python train.py --arch="tc_resnet" --model="CTC audio transcriber" --dataset="telephone keypad tones over noise or synthetic speech" --train_examples=39062 --gain_aug_db=10 --noise_aug=0.002 --n_mels=80 --hop_length=160 --input="log_mel" --spec_augment=false --win_length=512 --tokenizer="char" --vocab_size=21 --norm="groupnorm" --activation="relu" --weight_standardization=false --channel_attention="se" --depths=[2, 2, 6, 2] --kernel_size=7 --stem="single" --widths=[96, 144, 208, 320] --init="orthogonal" --residual_init="none" --optimizer="muon" --muon_scale="match_rms_adamw" --lr=0.0024 --momentum=0.95 --nesterov=false --orthogonalizer="newton_schulz_5" --adamw_lr_other_params=0.0019 --steps=6300 --batch_size=256 --epochs=41.3 --lr_schedule="wsd" --decay_fraction=0.3 --final_lr_fraction=0.1 --warmup_steps=1260 --weight_decay=0.07 --adamw_weight_decay_other_params=0.05
Rows from block 8 of a small CTC audio transcriber, named by matrix and row number. Rows with one number belong to one channel. Each number is 128 + 24 x the weight over its row's rms, rounded and kept within 0 to 255. All counts start at 0. Numbers have three digits each. After the name is the row's rms in percent of the matrix's.
After each channel's rows are labels from the 100 clips, of 14848, where the channel reaches its highest value: "responds to" is what is common among them; "lies over" is the class under the peak. Only what is clearly more common there than usual is listed. The data: telephone keypad tones over noise or synthetic speech.
# convs0: first width-7 conv (model.blocks.8.convs.0.weight, 208x208x7, each kernel summed), inputs 104-207
# convs1: second width-7 conv (model.blocks.8.convs.1.weight, 208x208x7, transposed, each kernel summed), outputs 104-207

convs0.86 123:166157078137120101152150173133122164113107137107146096071106133126111070113057113101153106120166153107107113127109089131146156080134124142134122154135155133142141142141127146097164123126128160117140117118086128106175141167103133110156179153117125150165132116122113073115155112146115151108121126143182096099134145
convs1.86 096:177169145128130114157101145145173126217146129171123130121134107179128121092151154129150161129122110131112144168096107154162104103124151147134125104126133116092114148100140130149102130158139122141181148168106116165142134106120134092157149106125143136112158119108118145155120125151117140134077117130156138122150131
responds to: key "4"; last key: 4; first key: 4; number of keys: 1
lies over: key "4"

convs0.38 098:184166118121137128153113105139146184082074167176146094173115092140148139176099117170140135139107140117158129147133107142117128140165140112179100141182116142121112138116165126148134135153123140121138130092061118098108144152095133127144161098123121137138145141127158128146107138117136119096101125109092170152178124
convs1.38 081:126134119171125134119103124135153125127146122093067148104091145105131168135137157122146166169133177104121139122149167100093114122137151134106123145148135180157131080120138116120070099110098058127136124151153130107131130173105108099108108078073126132111068146142126111145127136148099144113116127077163147131094106
responds to: number of keys: 1; first key: 1; last key: 1; first key: #
lies over: key "1"; key "#"

convs0.43 107:104157123113107114137133129117122102087102127144159133111169121096157129100117055149112123129113119148146142118115174132078149130130165137115100136173111106137110109181135148110100145117111140119107112117173090119138176104147153117172160150137116178149130135115121115176118108151121160139139124130127089123036120
convs1.43 130:109111133154106120123118147135117174151111116143120124128143169127118161117144178117144167166128118144118109098135105116145131102117132121181137141160142111130118148125132152132142135136153163136154168140121155133131088097122127138150122102109143132125091105123143124109124147095143136116124114129163193118098142
responds to: key "B"; first key: B; last key: B
lies over: key "B"

convs0.65 090:166146134129129137109092159130127148115103107101122141122103103141110088125106089107115171123142156087132137140101064137164162100128155102127098148111098119136129136133140138134130134125181134123150117137125119134141178129126139121139187151128104117132120123116094127148109153154127115133113129108130120130125159
convs1.65 105:096116131138133130128154165152136105163111104120097160114094136138111108159092129127115109129150137120119117098121175136134139140148133133053129122119107151118133153115139157154132122122083124172151131119101176154122090127135098133160128136128100145120132112152167129121142118136114114113147123097150091131124138
responds to: reverberation; number of keys: 7
lies over: key "4"

convs0.184 096:132141116153120162170138148158122132137095108162136153111090076147133125165067129134134132088117144093141134128112122119120156117151172141136102123113141139104141154104123149155124136160128120117146132123153132160096082117161125121128114138148189122175211113159159097126116095141158117135144123112133108133137159
convs1.184 092:092107130112114109127095116145121113136152097100132133092130122085133127096120163103117104129134111130151127084165137161118152150103120148094114134100143125105152139136141106156132102095125131089154105127077163136116196129121141106153152128140101121116112119095098115163117184172133133116126146167149111104171111
responds to: key "4"; first key: 4
lies over: key "4"

convs0.201 096:092110134128147156118099148121135130159107133150138124124163104112157099127116095125105104158071128065164143133122107114175144133154156125124094096184104129105106113125112149127117098127144117133112113143111129135122162127164113156134121116133126169145134110131133138128151160121139106151119135156125144099167106
convs1.201 086:159132137110114123118137108109155160155156115108116116175184133113165158119129107149143142157170133151142101104155100109116152166106121105108114132128096123104107142156127159109110125142090162123117149112145114109119143126137150131113122163102103074168152139134130121127108169112084125134143142145124179134097131
responds to: key "#"; first key: #
lies over: key "#"

convs0.159 121:058092119081099091123132130127139151078147163124156113153136113106129123114131145110146095135167118148120116122162091112121130055146155118143143141063135142146050163125128103105133133093136128109149094127124121134192142143167134130117121143117155067126137146132097092112118112137142144155118120112131130106157126
convs1.159 099:147087138103114109138134152115168106109099117142120144110134128145110136175103156129115139084141141131106130109082130118132104095174173148129124145098109118170095136157114136104125139126149072122123146124129109132160125096126123105132122145130120093081142143099116151095123122160109166138151156134143188165134112
responds to: key "0"; last key: 0; first key: 0
lies over: key "0"

convs0.16 103:108107168118127123165152100126114163066136126136174106163126107147132093118112125164123138133180159122074163162151135132158127088082095127162165133119150160143095114165134126120143134158143134095183183131115118124138155111128139107136171163146163046138139156143122096113126112114141133121101174124165109131142155
convs1.16 102:142135142147119131166112147140132118105152133117106125123141119109138155123169171130146153133135218162096177139182126120124110136138133126109123136165118162144105142110115093132080125121115121133075119160136098175135133134168110083130120151134115079161134101099122132133136153136143146079126129145165098155147105
responds to: key "2"; number of keys: 1; first key: 2; last key: 2
lies over: key "2"

convs0.166 115:165115170140129147100140116130136123139119126110107140142153113129173151142124122106134137130106157116139083094142093119116130078152097155146121131133146132126111131140164141085175096175091089130131142151098100146149117119134121148123114132127084080080150155159109145108128107122183150170122103113105098108160127
convs1.166 109:173163097140170122165139132114152105075140153140142095109193143085116102158122156131126073101086145116179143141131120146116132099091102084137132123138112090101128129147148155088136147120130095109115129134105120128114120154139130140094133131165174137141119109130132159114114142130133123184152131112125155107111118
responds to: number of keys: 1; key "6"; last key: 6; first key: 6
lies over: key "6"

convs0.188 131:134132116150129105168118204112153087133109107142091131120085135142134124111112111129106115138162127121161151125172130142096115126125086121121119143085150132118135154136138138163114112197160100152116108097153089133134105148144135139105120138137111187137161110159143160151114103144117155099143137145162112146138112
convs1.188 105:111144126119095129177145144125154139150124137134127119156099125143145103137147139153111151100170123171202140109108190112131180105129116142174196128120125134108121159152136173115116124138147155113113143132131111113154141108143115152138150110097144136131125124132154157151142094116106129105140108139185125129109174
responds to: key "3"; last key: 3; first key: 3; number of keys: 1
lies over: key "3"

convs0.53 111:109164110113111125147121143134135110135101155111132132098140150120119113132137165096113100107145174094157150130152173115160138111102100113097111146109124107166154120135146142152124127156154150096139124120158128126093121120093123107161104140134161086134127128114177160102180152171094088085148123122125119141170055
convs1.53 096:119147091098147133141104107154127111146120110140155154133162146109107135145171098102128120157117146127121127116100175116135164101131190117135150119095151161107109074124154137117100095176138143088101131128122094157125141159144098163077155110145146108131143112131134127119151132130090122125171103141145100155156124
responds to: key "D"; first key: D; last key: D; number of keys: 1
lies over: key "D"

convs0.104 104:101133132152119160173151137135131077183155160111158173146170153128115184145187160150134161189133117118154141149158140113181124190149151140111130126192156146146108120139153109129133130139135114136129128111134150128162083096129082127144116135139127122121143108123202139130116137161087146156112134131112109136118126
convs1.104 107:116177084106150134115134132121133165125149116129115119168106119153138124134125122127130116105109140132161125125142139147090144144151120123091140155122097157111116129112111141107119147154115083132110095102071072096110154138102142107091077120132162089114120127109070104102099107129126096133129085119126166123154136
responds to: number of keys: 1; first key: D; last key: D
lies over: key "D"

convs0.177 087:178155149133144129122135125137121142083145123115156119135157099110136128115110100078136134119122124152137121126138138122135112125101111119122125120152127117136098102104104133099107076105132115140153113133114146135154202139119132131158178133123150139131130122138097108167128145127111101131122114145111138108196154
convs1.177 084:129154148130136081144109169183125118133114145128140119132134123096120098177087101121134128072107117140117194127159121121155134142080127143093151118087091152117134108164155148130169150105119132112093129158113087123155071090165096125138137116117094112142116109126141123148130160112142100183168116136153094126104143
responds to: key "2"; number of keys: 9
lies over: key "2"

convs0.190 089:132162159104156126133125123134158112114122125173120127107135115104145088108159127138117087100130144118103081100162137169154091087111135153142162120163125103134161135135094137148090175132160155156124168128129128138105144132139110152105139102171096092112106092127072134112142100126125070167143111138126084079159123
convs1.190 068:111126106156160177137117125171149119121142143109154122143163139131115123132089130103147159164116121084103122103126147121123156110104134159123120112104104086074109163119116134121166159156123125123116105093134119139134156129133118129134137156136157109099137118112175140103108159098130131109125103107112166145139101
responds to: key "*"; last key: *
lies over: key "*"

convs0.181 093:121123112130120117128147118133136174092145120139162123123106076151115079120098081120095111164131101174127127143105126142098136155124156168163149122152142166113098151144103105122134121138097136122085157127100110126148096209097189145147137129130120061102157148142102120110141078116108127115103162154131147178157135
convs1.181 088:123117118151101104098111125123131091102086152109124083121135143111127108150127106153126166132143138124151135124100124120165135156095054122093134091123107139142181143138149138128122144110175100105150111101168115131106150117095131166117148141137142118126165119145094121133142106084172146098158130134129120163099069
responds to: key "D"; first key: D; number of keys: 9; first key: A
lies over: key "D"; key "A"

convs0.154 098:113087094122113133113112128121158120115107148112104180157096174122110110132120156119104090144140118115141126141162083102125115097152125107141117127087126110153115153113144153099142131117146128107145130113102123126092114173135100137179082109108140087140130104128106148149179107161135095117107123157152098146174114
convs1.154 088:149063079144125077142153163168180118120129121085105142141165133082106090142130123076121135086170116133112116148072133144164153125137167135122108133091098108117117083116119123135131125080157087138122138124121112100163156092116150145107126130097123085158121145108128141108130089117096096128158138135114143164112098
responds to: key "6"; number of keys: 1; first key: 6; last key: 6
lies over: key "6"

convs0.141 099:146133099129098125123143129089119176154124080108113158102135152111132126113180184106123107112097128125111097149168125116144153112125105140119146129161155126119152126097086110145167113112111146158114141089102141133137093139146114111120097135070112154096117126129102131093134130146128113098117144143131125100144164
convs1.141 082:123118154163130105127168182103102124134170118143123114106132118107109146102135141122134162141115131140117064143128154138136139119106144120145147172118191141168134162155137146128094095130133145116105134146130123185149152124121110135116132099138127121114105109085124154130111169132133118113183154127122160095094090
responds to: number of keys: 1; key "7"; last key: 7; first key: 7
lies over: key "7"

convs0.157 122:071096141103145136121148181165145135110158159090116126085071135136131148133118134141099146168138095152215103133146138141152103104139144114138098132175135124129128166154149145105162125117142110132136148123120119138159117118166131117126113114143109150116100113159105119153131115163218156115111126140143137074134132
convs1.157 111:107119113131104132126141205141137159166144125110121109144118128129134137111105118161112097156112108141123128134121145124135112089186184124124151147155171139126113135126124162158122134122128159110162134078100096144148135125124136129144132143131121134141139100111135124132106136159119132118151130147159163124127138
responds to: key "8"; first key: 8; last key: 8; number of keys: 1
lies over: key "8"

convs0.134 092:112118137133108114157122149173095112111115133139097134125146131148132088104138091167081122142094126139162128148134132133135128143094138158107154111161185126119115122129119110121112153071123131149140080122154127127114095110118138093133111169130176120095116098106075145077111114109141165157135152103091111113175143
convs1.134 095:129073159110124083104124067130135114130114091118130126115126143104099154126149115096146182141102104114092087122105117126158122099096131162102123160091120080147125128122136117100125127075138112131129128105150124117082150153115120095162117116146135164154107146115136148114107185108150088132152127140130102097113101
responds to: first key: *
lies over: key "*"

convs0.175 095:131123129144165098086097147097124095130138123117120138140110103103130088128137122149105126116104131166126105119143143149126127093164085125144135140168127126160111087095117129122150138133110085101119134113150133123099191109101141115152154130170130101116118112130152084110114105108110082168138128162103109105190106
convs1.175 087:147107128128191077120117121128132151118110112141141107126147125155120113146143133096121148116096147111111109102142127137130154127126085144129135158098078106147103153121129150111129108145114129133125071122120104126096125127129124149091095122126167141134141140110151099123125135184151062139134159140090139121118124
responds to: key "*"; first key: *; number of keys: 9
lies over: key "*"

convs0.84 105:101141123122129106142152152130116068166127142123097132098142123142149089092153141149101105167144149103108126138091142146165148120120198106106106145134178091138127117125116108185146116135154124125122118123125160127134138160153156115191138117114139099134138151102129152151156143094104140106109097157115110078181121
convs1.84 107:178100135130108152173075162142146118157137082115111110165111147109127163171111121122143144130103154091134152116106139143140112140157113118109148128172145110119114122129115100093089156100121072112106119102122102154132108139122113120105127117120143103157121085123136117131085140106103131110108120116128127124156114
responds to: key "A"; last key: A; first key: A
lies over: key "A"

convs0.173 115:094100156133121116061129124104082098127110095147128120102148121126062146150086140105084128136106129111082125169099110107106092094091091109101060139137135127119114109116100140132125154102133141112120130137148135105155140118138134137119132139123133078140091141121126118118111130141111174147146122135123137121193176
convs1.173 117:158149150115157158143167162126147114133116159136122099136161179136127152075128143137126115106138139153139204119150140151134127152127111118115143164120111119118158112126147158101125143164142122119151124116144103170115100166088133132130116116167117109150143151116086154142134125141126129169120143127103139118103116
responds to: key "A"; number of keys: 9
lies over: key "A"

convs0.124 103:155098143124109183148152171126101120121152120084127150129138133138103129106073149138081105191149057136171124131148131127106082124142163129146148140152099137084148140111149182116133148139136172132147122077100139113159106133099118125155129139107119168124118146135124138129100130171155089147122124129163107097172138
convs1.124 097:083157114092130099183169175132110147141159111105125141131120127152075143125129126177098118129114141126116127162116161126148151078173131163125144153156179153123146136140112154156117126129144145120153135072115079121116137105118104114155128121111117110142151136144099124154125115128116122121133115117164187109097131
responds to: key "8"; first key: 8; last key: 8; number of keys: 1
lies over: key "8"

convs0.171 092:106131124140108171082145140129084169133138113106158142097133104139124119138115104183139167105108142121177112089143127143132090089106128151112157116142131124091162137173099161097081164114124073137102136126103112145078150145110180131148147153140095091142131126139080123126136124113122107139133161117148117079161126
convs1.171 100:106158155120144144152128118144139152108138136133108135145127118134104128138137096148132131121121150140117125135179136098164136108125158167112110131118159175091139109130115153121171129149111147121102146149133162131153105119127134129113130142134188180135089118172112100151136137132178094139180078106106139111124101
responds to: key "2"; number of keys: 1; first key: 2; last key: 2
lies over: key "2"

convs0.168 110:118114146112113102104102139133144142116112099140116128124100111106118120134062150136123119102138110164108126135132118098139052096149125137126111095079136138154142109119125096117136135158125150101147116120131113109103132095175146127110126119127127074095155173132071141119125123101165096156130111122132110163166121
convs1.168 096:134104119163104114117115113140125110115145129104112119133143140132120130110152131152124133124146113108163105124108149152146137132161105101131144123107094121107162109124133093158140112142110092138192154151122118167154125107106125123142134095134105124143111115138137171180131117126173180103144145135082144161099114
responds to: key "1"; last key: 1; first key: 1
lies over: key "1"

convs0.205 131:135152129121127147094093133140094129124117139178149123132150142125152104126111117117131127135091109088125077117101130135112162167177155131146118134186130152151147056122099115140121115115094162134151133139126110105052128110084142093130124149136166174131154121114134127149145131126089060088138150134177112102120118
convs1.205 133:109153110111125121127133141141117143140109125134145122133143120125121121116117141100137106133058111137127098134112096103135118155087142102105100103126107098127106129117150101142131113127170180124178122123137117132087143138090127111115122136125126179116142135105090125149120122144119118124120131145169183173124123
responds to: key "#"; last key: #; first key: #
lies over: key "#"

convs0.193 101:147083099132153121100104179161113071119156157151115120131152098120093150125164141180129108109135101102140078131137130139134169106125146145139133138096142132123139130102115115133116155132128128117122118111107106138160100069129167147135130122122188162147155116139149117183138119128159142163137133157150089096170123
convs1.193 081:116116115133123140125109084117117135129122103079126098163097149117135162136099082111160146143104154120136119136151151133085169086133160093107107131124131108137137065158127127117153137096144138090161108096122116128124157160123143084157141127109088157117093104075148149112119097125163109121151084136149112076113144
responds to: reverberation; key "8"
lies over: key "8"

convs0.24 100:171134156105115112095190145110155143136137129086136118101100140086112133119163122152131129130118130102154140139123151106136088158133101138122136112162081137107126154153115120127110096159126137121123151150134150118154120158100146145085183130145113133165134120134173148082120164095118118129142167133140122117110169
convs1.24 097:126081101106123096149171099168094110126116125186125161127174159132116116127120088132096140130105143132130105118166110115120118127141093115111136185122141122106106126103108134112130134164143122172133117085101108136122155137109152086136106101143158142093124145130112123149107173202105131120114096138103110112167144
responds to: key "*"; number of keys: 1; last key: *; first key: *
lies over: key "*"; key "D"

convs0.165 106:126140112131117131101129135140124109105144127097074123120089128113145156138142087175127130063099090123132170137121166179125132153107085098143112156065120159158147141105118140106127132146118104120143105083121144093081132100103153148157118118129193125083127138150119126108140136142082044179145113092133130130168103
convs1.165 108:115146132131097142153093115102151145097108153124146115141137159073099114126137146121120155118128113136168136089109122163140166101131112130131140142076107151120121162159128136101125111172124107080176131154136103153183101127122125162146089100107119158148125117188152128180115137115126117136186120144138116166078165
responds to: key "3"; first key: 3; last key: 3; pink noise
lies over: key "3"

convs0.189 126:127121110108123114127124122130109116129119155113089100117131129080141110107128167121094104151110107107162096127193139133156138125111119124102100133159114109184122132104119109132171142192176115067127098108143117132119088116136146117105049111121138137086143128134099129142123147083118162109137088127128156090190093
convs1.189 121:134096100084118108132104124100160131129152120107157115142126095119121139152139119124125111086144149153100125164108138129075145102158137113141107103108121118150149166180114155107147127135069138129119089146143138099139153116141098097135121147091104146140112124104110164148143153161118125103139156154169096124113137
responds to: key "D"; last key: D; first key: D
lies over: key "D"

convs0.14 105:118164118101117136114169141108101165072142130145120121079119126106134130103120143105127123129112119161134142137117110114087153126126150112102108162155070142092119109164113137114111137145166126125159125132152108131118162092154141115150115142113113174108097134124117131113128113162117083123122112151114162156057142
convs1.14 128:106136154119120109119114149143128097137104075138115104173133188144142108160130102127152147157114114099120089146103160152159128119114124141132148113125130106155156135106181167154119128158136131150103196111116127177165093144111136145119176111105134148127137118102113147108133150154152133153159110141158121135126131
responds to: key "A"
lies over: key "A"; key "1"

convs0.51 079:155111146110151119171152119123157158108111147137081135084121129096142087114135119131123126148088140117119093120149102123129102110093180104081129147153130131151071081117119116155146101162120132127114146136145130097118127109092133150147171164104143156109100110117130112108107114160096121147125130128095119143079150
convs1.51 076:063139099129157146130086122141083117139121116104156118187145111118091158127112117109129113095101084120096076095043104145109114121123100128149135119129139145120115122137161129099093133123106132082122139118120087107144128156115088125082113110151118129131174127092105103140106089088128121147117130144119134150193137
responds to: key "5"
lies over: key "5"

convs0.62 097:154156072117124103085140117136120113139116113137200150113093201110128114111134148158106096115105154111145149123132152124107109157154116149113126120121128106105149125092145140157118112183105117151133159133123139123092084136134083168108158144112105142148153085156151120120121106138095146108143118151161136162161143
convs1.62 098:161154108109079145134113095121116122135130142090122141116097120155183118146130137133128125158141151154190139146135188092146156132183113077112143126135202137125137125060116091132135109119136117160104114080116139127108125086126126131122104154157108113148147146114154113126137155132095104113142090132121081128117124
responds to: key "D"; first key: D
lies over: key "D"

convs0.17 099:088108117130140174142070112124115126171141127128106125141171136186163101110149101130138121116148096097149131127120157106103100092179154113128124130120132122125163138137160123135119155110104120147127149098098180175113154136117138144140165156148106104125157137143128132109172136146137131112123133122136105156088121
convs1.17 093:134121103102123125109136161130099147135146108143133153131136117122132150103142132162085148126128155126124118147086134113101140114158119099095101151133150166116086120190143101056077113115109086139106091148122151146111123152146082129092092113108124091143108160131145125081129141097137107115140142078125164119131126
responds to: key "9"; reverberation; number of keys: 6; number of keys: 5
lies over: key "9"

convs0.70 100:137091098121156117141148138113117181138149149152127101168157136100124117190125083134101143065157110092077163103107148136114126184092143108149120115141118152128119073125144120148110130121121137096092178113107137094126143128104156140141103148149135097116102102137094106123124104118134144133143114103156149140193123
convs1.70 083:133115166132130090121108119152109119126124158147123115128094100133130122128103132104126087135127125096112147093155070100131133141106128128121138106146114169116105103132145088133135143137108164121116108130155142107118165143096116123122109118129136127123114109127097151128128134127130159150066146169084115127073099
responds to: key "C"; number of keys: 1; first key: C; last key: C
lies over: key "C"

convs0.137 120:118108133136114119074119117131145122100124141139149153166153137114083111104087107117125115129076131120154167143111090144091116100101150146123114156142120147120171090122111165148119140151121145124138151143106087138088116112129129132143139125146129125153118144138184117137139096126092178126178103153130111110177129
convs1.137 125:152151140106090171128134116099132130123126136131125125117127137111111115149081151131130110130142167138132106088136152119143159152097158078124115112127165118120161132111116149127067127124126134144129128089166121101117101124118135138148144093133146124134104147124125119160110132179093106123136103159121146134124142
responds to: key "#"; first key: #; last key: #; number of keys: 1
lies over: key "#"

convs0.42 097:119139100128134162079127114132160185198115119127141127158124115113165093111159137100116120110122124111131133117123177151186225089097112126116110174106112115143161129134108129102103152092166117107136087127120144102096121134115142147136178125130109141139136129125093132102119123118122088110160127138166140137111155
convs1.42 090:105157129129119137119115155082118151130104139096136157129172141167138132143143153115131197139103101144160114146110162105105118104139165109141125137172159151107150161174082145108107144107114125129146126157098126125126111133130107086130107171108128152131089176111105134110153138125127131120129163128104144144142112
responds to: key "7"; first key: 7; last key: 7; number of keys: 1
lies over: key "7"

convs0.8 092:131137142110145144151123086129175139123110106145173122141132102053136082114129089111086083131167111114107136138127098134130151137123118135086150144140113114122113110122113100109128107154126137140080181113128130132102144168100136142093130129132097128149119129146117151112126123084156150109107190141132183162144123
convs1.8 070:138119116128110169150147110129100127142142134120109148081130133153160142151140122158137111112109161125157115100190174125128139136145141155121150133153098148139105111116139162121114102111149091149088139134111134137133112119153127108081140148126166131139088099127141149150124115091126102137051137107082138172118143
responds to: key "2"; first key: 2; mains hum; last key: 2
lies over: key "2"

convs0.169 105:124161135131089096144085116122109135146086128131140091099132106100120144149077135121154124096148090140151142103130146127082145141112119106117118156109155136127112137106144141136112117142099151135131132126103109088150152139136078121127162119137138146116158137146140161180129087115106120109104141113122109095142155
convs1.169 097:153121142101103102147127118144123120136163162133133100076168151137153116120156129107105135126134163145150171150083172128123126121157089137114199140142186110127157135138135155125102077153143118120146120145120155129211106121137145151138095108121097153134136096113168066164150136165139115164161109152120120146111162
responds to: key "A"; number of keys: 5
lies over: key "A"

convs0.117 091:130132149144111138127139127129136082075090126123169165135139138121094123109098097130120116132133139125116151142151115146135137139185140142144128119100099148094134153112165129151133100144140140141136119099136152107130099094137126135160103102111079183122122144147133116157129124130146159173117124149143115190127153
convs1.117 093:127097153144119151149120150126161097108117118120090132155101127102119111082081140094150125120131094111120118101119088110141124119136067092130167123122164108127146156144125116121123128114165092134114148092108104110119142088131132107126173163115110115095109156138139142106108133136137146112133099133103107140097133
responds to: number of keys: 1; key "0"; first key: 0; last key: 0
lies over: key "0"; key "#"

convs0.191 093:113119142134095144104149113143147100112098124146132157108133149107154138133090087124143173117137173137175135117150178122070107137158148109087148118132113110129099140127128115106105127155148139087140124121141150138150124109122155145144106116129134128130141126133143113165108130186124140135087113115143138131113114
convs1.191 101:151113096130114110170122177132092156124132108143128150149126112120117145105120140109123144143136115128101133102095103109174141101146130099136132132143131121115144124118124142080139140128180143112154158180105122127161172109118156145144138112133133136118148130139140131166142108112158131122107118147159170088108121
responds to: key "8"; number of keys: 1; first key: 8; last key: 1
lies over: key "8"; key "1"

convs0.100 101:126115173125093149150127145117100097117121120170134129112095129136112170130099100135116148095101137096092112137145159171145171106141145131181107170112144153127161113140127105103124143130125124082138092121151152100148117134137113134157142077108110118111114135133149113122114113185138117131132100113133119116210170
convs1.100 088:102071131124122143160086118108116143106113170110121116102113131114080148211115169125140161089117082140122124118164102117137128151136168118124150093106093157172142160117116092131111130109096138111084105109105105100140145149110119140126119154107138122116116118119108138130132131152155149135130126108131093112114120
responds to: key "0"; last key: 0; number of keys: 1; first key: 0
lies over: key "0"

convs0.7 095:169142112134106123124148110124107140113138113111145132110110112186127118122069143162079133100112137140159095138160132168115150145172097154100126122156062178157104108168142111102090094151082111167150153120140131137157157124115139096118161113139084123123084196120131129151168106110144111158105096136105111088178115
convs1.7 079:126153112114144100102097144163116132141159146103122138177139149139130129090147117133117170172068116107133187126136145127109103152133177154125132148082146121126082114127129074132138154145121119131137089140126166102108096143129120148108090123085126069107137120155126116119115126138122113171073138093097113142099120
responds to: key "B"; first key: B; reverberation
lies over: key "B"

convs0.121 102:163143151150140138122156131129088124175175106140162111110153100137129123133163154138128151124139165135133131139145146106175098111094112145135157139105118143143092151131129133176130144127156101140104102117129110147078084092098160140095157094117136090156097089105114120123147170113110116117133141112120118095151146
convs1.121 097:134053136133134165096174128112130102122151113127101104150140164139103126169147135147147172124157135142094081146132096109106145149124131125118119184108118135126088103141102140085137130097143149082133128086140135126104130113144119102129116117174120117144103132139101105123080143114118129125134149115119082156146074
responds to: number of keys: 1; last key: 7; first key: 7
lies over: key "7"